python train.py --encoder_arch="vit" --model="encoder-decoder image transcriber" --dataset="numbers of one to four digits printed on busy colour backdrops" --train_examples=147500 --image_size=40 --crop_scale_min=0.8 --horizontal_flip=false --color_jitter=0.1 --cutout=0.4 --tokenizer="char" --vocab_size=14 --encoder_norm="layernorm_no_bias" --encoder_norm_position="pre" --encoder_activation="gelu" --encoder_mlp_ratio=4 --encoder_head_dim=16 --encoder_fused_qkv=true --encoder_bias="all" --encoder_qk_norm=false --encoder_parallel_block=false --encoder_inner_norm=false --encoder_moe="soft" --encoder_drop_path=0.05 --encoder_num_experts=4 --encoder_moe_every=2 --encoder_expert_mlp_ratio=1 --encoder_slots_per_expert=1 --encoder_shared_expert=false --encoder_patch_size=[4, 4] --encoder_conv_stem=false --encoder_layers=12 --encoder_width=256 --encoder_positions="learned" --fusion="prefix" --label_smoothing=0.1 --decoder_width=192 --decoder_layers=6 --decoder_norm="layernorm" --decoder_norm_position="pre" --decoder_activation="gelu" --decoder_mlp_ratio=2 --decoder_head_dim=32 --decoder_fused_qkv=false --decoder_bias="all" --decoder_qk_norm=false --decoder_layer_scale_init=1.0 --decoder_parallel_block=false --decoder_dropout=0.1 --decoder_inner_norm=false --decoder_positions="rope" --decoder_prefix_bidirectional=false --decoder_connector="mlp" --decoder_tie_embeddings=true --residual_init="zero_last" --optimizer="soap" --beta2=0.99 --lr=0.0014 --beta1=0.9 --shampoo_beta=0.99 --eps=1e-08 --precondition_frequency=16 --max_precond_dim=1536 --one_sided=false --adamw_lr_other_params=0.0011 --grad_clip=1.0 --steps=6800 --batch_size=128 --epochs=5.9 --lr_schedule="cosine" --final_lr_fraction=0 --warmup_steps=130 --weight_decay=0.3 --adamw_weight_decay_other_params=0.05
Rows from block 6 of the image encoder of a small encoder-decoder image transcriber, named by matrix and row number. Rows with one number belong to one neuron. Each number is 50 + 10 x the weight over its row's rms, rounded and kept within 0 to 99. All counts start at 0.
After each neuron's rows are labels from the 100 images, of 14976, where the neuron reaches its highest value: "colour at peak" is the nearest of a few named colours to the mean colour under the peak. Only what is clearly more common there than usual is listed. The data: numbers of one to four digits printed on busy colour backdrops.
# fc1: MLP up (encoder.blocks.6.mlp.fc1.weight, 1024x256), inputs 0-85
# fc2: MLP down (encoder.blocks.6.mlp.fc2.weight, 256x1024, transposed), outputs 0-85

fc1.434:53 39 58 47 54 56 54 46 44 66 56 40 50 43 52 55 58 55 55 48 39 50 32 42 54 45 60 52 49 52 57 55 58 59 33 48 54 60 69 45 64 47 55 46 36 52 57 48 47 55 42 43 63 62 53 45 50 57 53 55 42 41 46 52 65 48 43 36 38 49 54 55 50 49 68 56 57 55 67 51 49 56 69 44 44 52
fc2.434:50 75 79 55 67 75 62 51 43 48 36 53 52 54 36 53 34 61 53 54 50 72 51 48 49 57 66 63 60 61 37 55 31 51 49 44 53 29 35 35 55 55 46 53 57 45 62 26 48 49 67 50 32 47 47 65 54 34 43 58 68 64 58 58 57 40 42 57 62 58 41 39 37 57 49 55 44 33 41 35 53 54 40 53 45 52
colour at peak: brown

fc1.139:52 57 38 29 40 71 56 55 66 54 61 52 43 57 48 28 55 59 43 51 40 57 49 43 45 47 66 37 57 55 57 52 55 72 47 53 45 35 44 51 54 51 49 52 49 55 50 67 50 53 54 49 53 55 43 47 46 53 54 55 58 51 57 76 40 52 40 56 45 46 64 48 66 56 62 58 51 55 34 78 52 40 32 61 43 47
fc2.139:59 41 66 72 49 35 41 76 43 47 55 56 64 48 52 68 34 49 52 59 53 35 46 43 52 51 36 61 54 27 78 38 46 45 57 54 37 31 42 53 49 47 42 45 52 69 51 60 54 45 35 46 55 47 58 53 38 55 65 57 38 65 41 39 55 42 29 49 35 69 59 51 60 45 56 56 52 57 56 39 46 53 46 59 50 39
colour at peak: grey

fc1.131:61 58 49 48 39 61 45 68 58 45 37 52 49 61 18 52 41 58 53 59 49 42 54 51 52 54 49 54 50 51 54 48 63 36 37 39 53 39 48 54 56 33 54 67 45 47 51 51 50 55 51 57 26 42 58 50 53 67 41 43 52 53 52 43 48 46 44 48 64 53 39 50 49 38 44 54 56 48 58 62 52 43 41 55 53 57
fc2.131:50 38 56 56 42 41 49 40 49 67 63 52 48 59 61 34 61 42 44 38 47 34 31 37 38 50 49 49 56 55 53 56 43 58 56 52 54 49 47 46 42 46 39 54 67 75 36 57 57 37 54 36 65 56 53 51 51 53 53 47 43 52 62 50 57 50 56 55 43 43 56 57 47 66 45 46 43 51 52 40 54 60 55 65 64 38
colour at peak: grey

fc1.602:47 42 49 66 48 49 46 43 57 66 45 40 45 48 39 49 35 56 41 62 36 76 46 58 49 43 59 67 43 40 68 52 39 67 43 35 61 51 59 59 59 52 58 59 48 64 59 44 46 75 48 52 41 56 64 54 40 47 56 65 49 45 47 63 49 50 38 32 54 58 64 47 46 52 46 38 49 29 42 44 47 34 55 31 54 25
fc2.602:61 71 59 70 34 52 48 50 52 22 43 54 55 47 65 42 48 30 51 46 44 29 40 47 41 38 44 53 37 40 43 57 63 50 51 56 42 38 37 37 44 54 68 37 68 51 60 62 41 51 44 36 63 40 24 43 48 52 64 53 61 44 50 41 39 39 45 52 44 46 46 50 51 39 55 38 58 41 51 62 49 63 34 58 59 56
colour at peak: pink

fc1.194:35 43 52 43 47 61 44 72 38 44 71 59 32 51 48 42 48 40 38 57 46 37 46 52 40 42 43 43 46 48 68 60 50 48 54 64 42 47 36 55 53 33 49 32 52 38 43 40 42 40 34 43 50 42 55 35 33 57 49 42 45 62 54 54 54 62 65 75 53 45 44 45 55 34 52 43 39 59 46 39 56 55 55 48 50 53
fc2.194:56 72 49 39 62 33 49 31 65 52 39 38 52 43 58 44 60 57 54 40 57 52 63 51 58 53 63 56 51 55 46 40 55 30 52 41 53 43 55 52 51 56 33 55 46 49 35 46 59 48 68 48 52 63 46 46 52 47 55 48 68 46 30 43 36 41 63 44 51 58 51 51 38 70 47 52 49 49 42 58 30 37 60 59 37 54
colour at peak: grey

fc1.181:32 60 36 49 59 44 63 53 53 35 39 57 56 51 61 47 55 53 52 43 57 52 47 76 62 51 53 69 60 45 42 47 61 62 53 36 42 43 47 63 56 49 60 48 44 45 41 52 44 67 34 69 37 68 51 47 47 36 61 40 44 31 38 54 33 56 45 48 55 36 51 51 32 44 43 42 46 43 34 43 40 34 45 46 55 56
fc2.181:61 47 70 54 34 43 35 51 43 54 44 50 46 38 63 43 42 49 45 38 48 38 61 45 31 31 53 44 43 57 55 46 26 52 39 63 42 52 51 48 64 27 40 66 33 42 38 51 49 34 45 40 55 39 48 57 52 59 44 49 54 43 47 57 64 58 65 56 31 48 52 46 67 56 46 44 70 40 64 67 58 65 52 47 56 47
colour at peak: white

fc1.693:54 64 39 37 25 31 45 47 57 44 56 37 48 31 36 55 35 52 46 68 47 36 38 46 46 52 40 38 37 51 55 40 63 50 49 53 42 65 62 42 51 56 54 35 57 61 75 43 41 60 57 41 52 57 45 53 43 56 62 31 58 68 75 36 36 59 31 63 56 60 48 57 51 45 50 49 51 53 51 52 37 35 54 52 48 52
fc2.693:46 54 57 54 57 52 52 33 46 44 45 52 65 45 56 43 37 37 54 47 42 59 52 61 50 71 61 51 60 60 31 63 71 37 56 43 34 54 50 50 38 43 57 37 47 37 51 31 58 70 40 31 50 35 54 49 39 46 42 54 39 34 59 34 56 50 56 41 50 42 54 71 37 27 44 41 55 42 50 45 55 49 70 47 61 35
colour at peak: grey

fc1.138:61 51 73 41 61 48 50 43 54 64 39 44 59 58 64 57 47 48 38 64 53 50 55 44 49 49 63 39 38 55 49 43 49 45 54 37 52 53 65 61 43 42 51 56 76 32 46 45 39 37 50 54 39 76 53 48 51 53 55 58 45 49 39 51 60 47 47 45 37 55 46 53 62 52 23 53 60 64 46 38 35 35 61 43 44 30
fc2.138:51 59 42 38 50 49 58 71 59 44 53 57 57 62 48 43 69 52 41 39 59 41 57 54 50 46 49 44 32 55 29 70 52 40 38 51 66 42 50 39 63 53 64 33 36 66 40 52 55 61 62 62 45 53 49 48 42 58 52 54 35 42 62 58 43 37 67 41 32 31 56 39 46 37 60 63 47 31 48 63 63 47 52 69 53 42
colour at peak: brown

fc1.566:35 44 54 57 59 57 56 59 46 55 37 44 46 51 65 60 45 52 50 52 41 39 49 46 54 59 53 46 37 73 52 72 57 39 46 40 41 53 68 43 42 50 37 62 56 61 36 59 54 50 59 65 53 63 36 38 35 59 38 56 68 46 39 73 55 53 46 37 39 35 54 39 53 52 38 54 53 48 51 57 43 46 39 52 52 32
fc2.566:58 49 61 62 60 42 59 63 63 50 45 45 40 42 38 42 47 52 43 51 64 50 56 52 57 45 67 50 55 42 43 48 41 40 49 48 58 53 38 73 37 47 51 52 50 45 61 41 56 36 48 36 45 43 38 42 51 52 65 49 41 68 72 39 44 52 43 44 53 45 54 64 45 36 48 18 45 46 40 53 31 28 52 53 36 56
colour at peak: brown

fc1.279:29 52 35 43 50 46 38 54 56 42 56 39 52 53 49 50 49 66 43 54 39 61 49 47 41 54 54 71 66 49 57 58 49 59 46 46 48 48 48 65 39 35 52 49 63 44 67 31 28 51 44 37 50 62 42 51 31 46 50 59 71 65 54 58 55 65 54 45 53 36 42 23 46 73 63 35 41 30 44 53 50 72 52 47 53 48
fc2.279:52 46 43 55 62 69 41 55 64 62 56 62 52 40 39 44 45 47 42 60 46 38 57 48 45 55 59 62 46 49 70 41 33 61 49 31 51 54 62 30 47 59 54 43 35 53 48 55 56 47 48 44 33 54 49 65 55 61 68 66 46 39 38 58 40 32 52 60 43 63 48 52 55 54 42 49 42 41 38 58 40 60 47 54 46 60
colour at peak: pink

fc1.374:67 41 40 54 62 46 55 33 39 56 64 48 56 58 59 30 37 35 39 30 37 59 56 53 51 60 35 45 33 69 58 49 42 33 48 31 72 46 43 27 43 53 44 52 41 60 75 44 60 46 39 64 36 52 39 37 50 52 56 58 50 57 52 54 45 48 58 50 45 56 64 61 48 47 53 53 48 57 55 49 52 74 37 72 41 46
fc2.374:46 71 57 56 39 48 57 65 56 48 42 50 36 53 65 36 50 59 61 28 36 67 48 44 39 40 37 45 53 38 43 59 55 55 37 60 44 67 53 49 44 47 34 51 39 26 60 47 47 47 47 65 43 38 71 48 30 58 53 54 48 46 33 41 65 37 45 62 58 55 53 48 47 53 53 60 48 73 63 49 62 59 41 56 46 48
colour at peak: white

fc1.643:49 48 44 49 47 59 33 37 60 48 59 40 38 50 61 47 44 57 41 53 49 43 40 52 40 51 56 34 54 47 38 73 40 61 59 64 29 47 56 73 45 34 48 63 68 38 39 55 55 46 39 54 35 42 56 39 54 61 43 48 44 31 45 56 59 34 35 37 67 63 69 51 39 51 56 62 56 60 43 56 65 45 46 46 49 63
fc2.643:39 59 54 47 51 52 66 53 41 45 27 56 40 52 41 63 53 36 59 52 43 46 58 34 59 49 56 63 38 36 51 44 57 47 35 40 53 48 43 42 54 56 43 42 41 53 56 62 26 64 59 54 58 50 45 71 44 46 55 55 57 57 46 44 26 57 73 46 40 23 54 66 51 65 62 47 41 51 58 45 47 34 52 62 52 33
colour at peak: pink

fc1.398:75 44 40 39 58 55 60 52 64 60 59 52 57 61 48 40 45 50 50 60 68 48 44 45 30 50 65 57 50 53 63 53 40 36 54 63 32 48 58 56 56 56 50 48 59 45 55 54 37 49 58 35 42 53 61 50 52 49 57 55 35 50 38 48 45 52 55 46 60 35 55 50 69 52 38 38 61 65 57 66 61 43 30 53 72 59
fc2.398:47 47 48 47 35 43 60 48 76 41 43 43 52 56 51 35 57 49 43 59 49 46 42 65 50 47 51 47 45 60 47 56 38 46 58 52 39 53 69 60 38 49 51 58 35 61 58 54 33 40 56 55 55 50 46 40 61 52 51 34 67 61 61 51 43 77 61 34 42 46 54 56 39 48 47 62 56 62 45 63 42 56 55 45 59 61
colour at peak: pink

fc1.396:61 52 59 36 54 36 39 40 41 50 65 49 66 48 48 65 55 40 59 43 58 51 50 51 43 53 59 50 54 54 47 54 57 56 63 54 62 41 62 54 32 45 67 49 54 38 31 40 59 43 46 49 70 44 33 73 52 46 40 54 37 44 44 50 40 52 58 56 54 50 38 52 58 40 44 46 56 25 37 37 46 48 51 46 19 48
fc2.396:33 47 53 63 60 49 51 46 57 49 57 43 58 54 45 57 45 34 59 51 44 34 52 53 50 42 61 50 47 51 53 48 53 37 41 29 52 72 42 50 49 46 32 64 49 72 40 43 48 46 45 60 43 47 45 38 34 44 55 50 44 58 82 43 40 58 64 34 46 46 66 45 58 50 75 36 50 60 44 49 47 51 42 50 42 53
colour at peak: pink

fc1.748:53 71 39 40 53 41 64 57 38 53 52 55 63 68 52 73 51 53 30 74 40 53 53 49 29 56 37 18 46 50 68 53 40 49 56 53 52 50 55 46 66 49 55 51 44 43 47 29 53 53 57 47 51 40 32 66 68 60 37 47 54 66 42 42 48 60 62 54 49 70 45 53 47 38 55 63 46 50 43 39 39 51 52 41 46 53
fc2.748:53 50 43 60 47 55 33 48 44 60 40 47 39 51 41 39 49 35 45 54 60 38 47 57 66 33 56 55 47 41 53 60 71 21 41 54 46 23 55 51 50 55 45 52 63 66 57 54 55 59 58 52 35 46 56 49 34 51 56 54 41 49 50 57 51 49 47 58 63 44 60 49 51 55 52 47 40 60 53 53 40 43 52 55 46 41
colour at peak: pink; white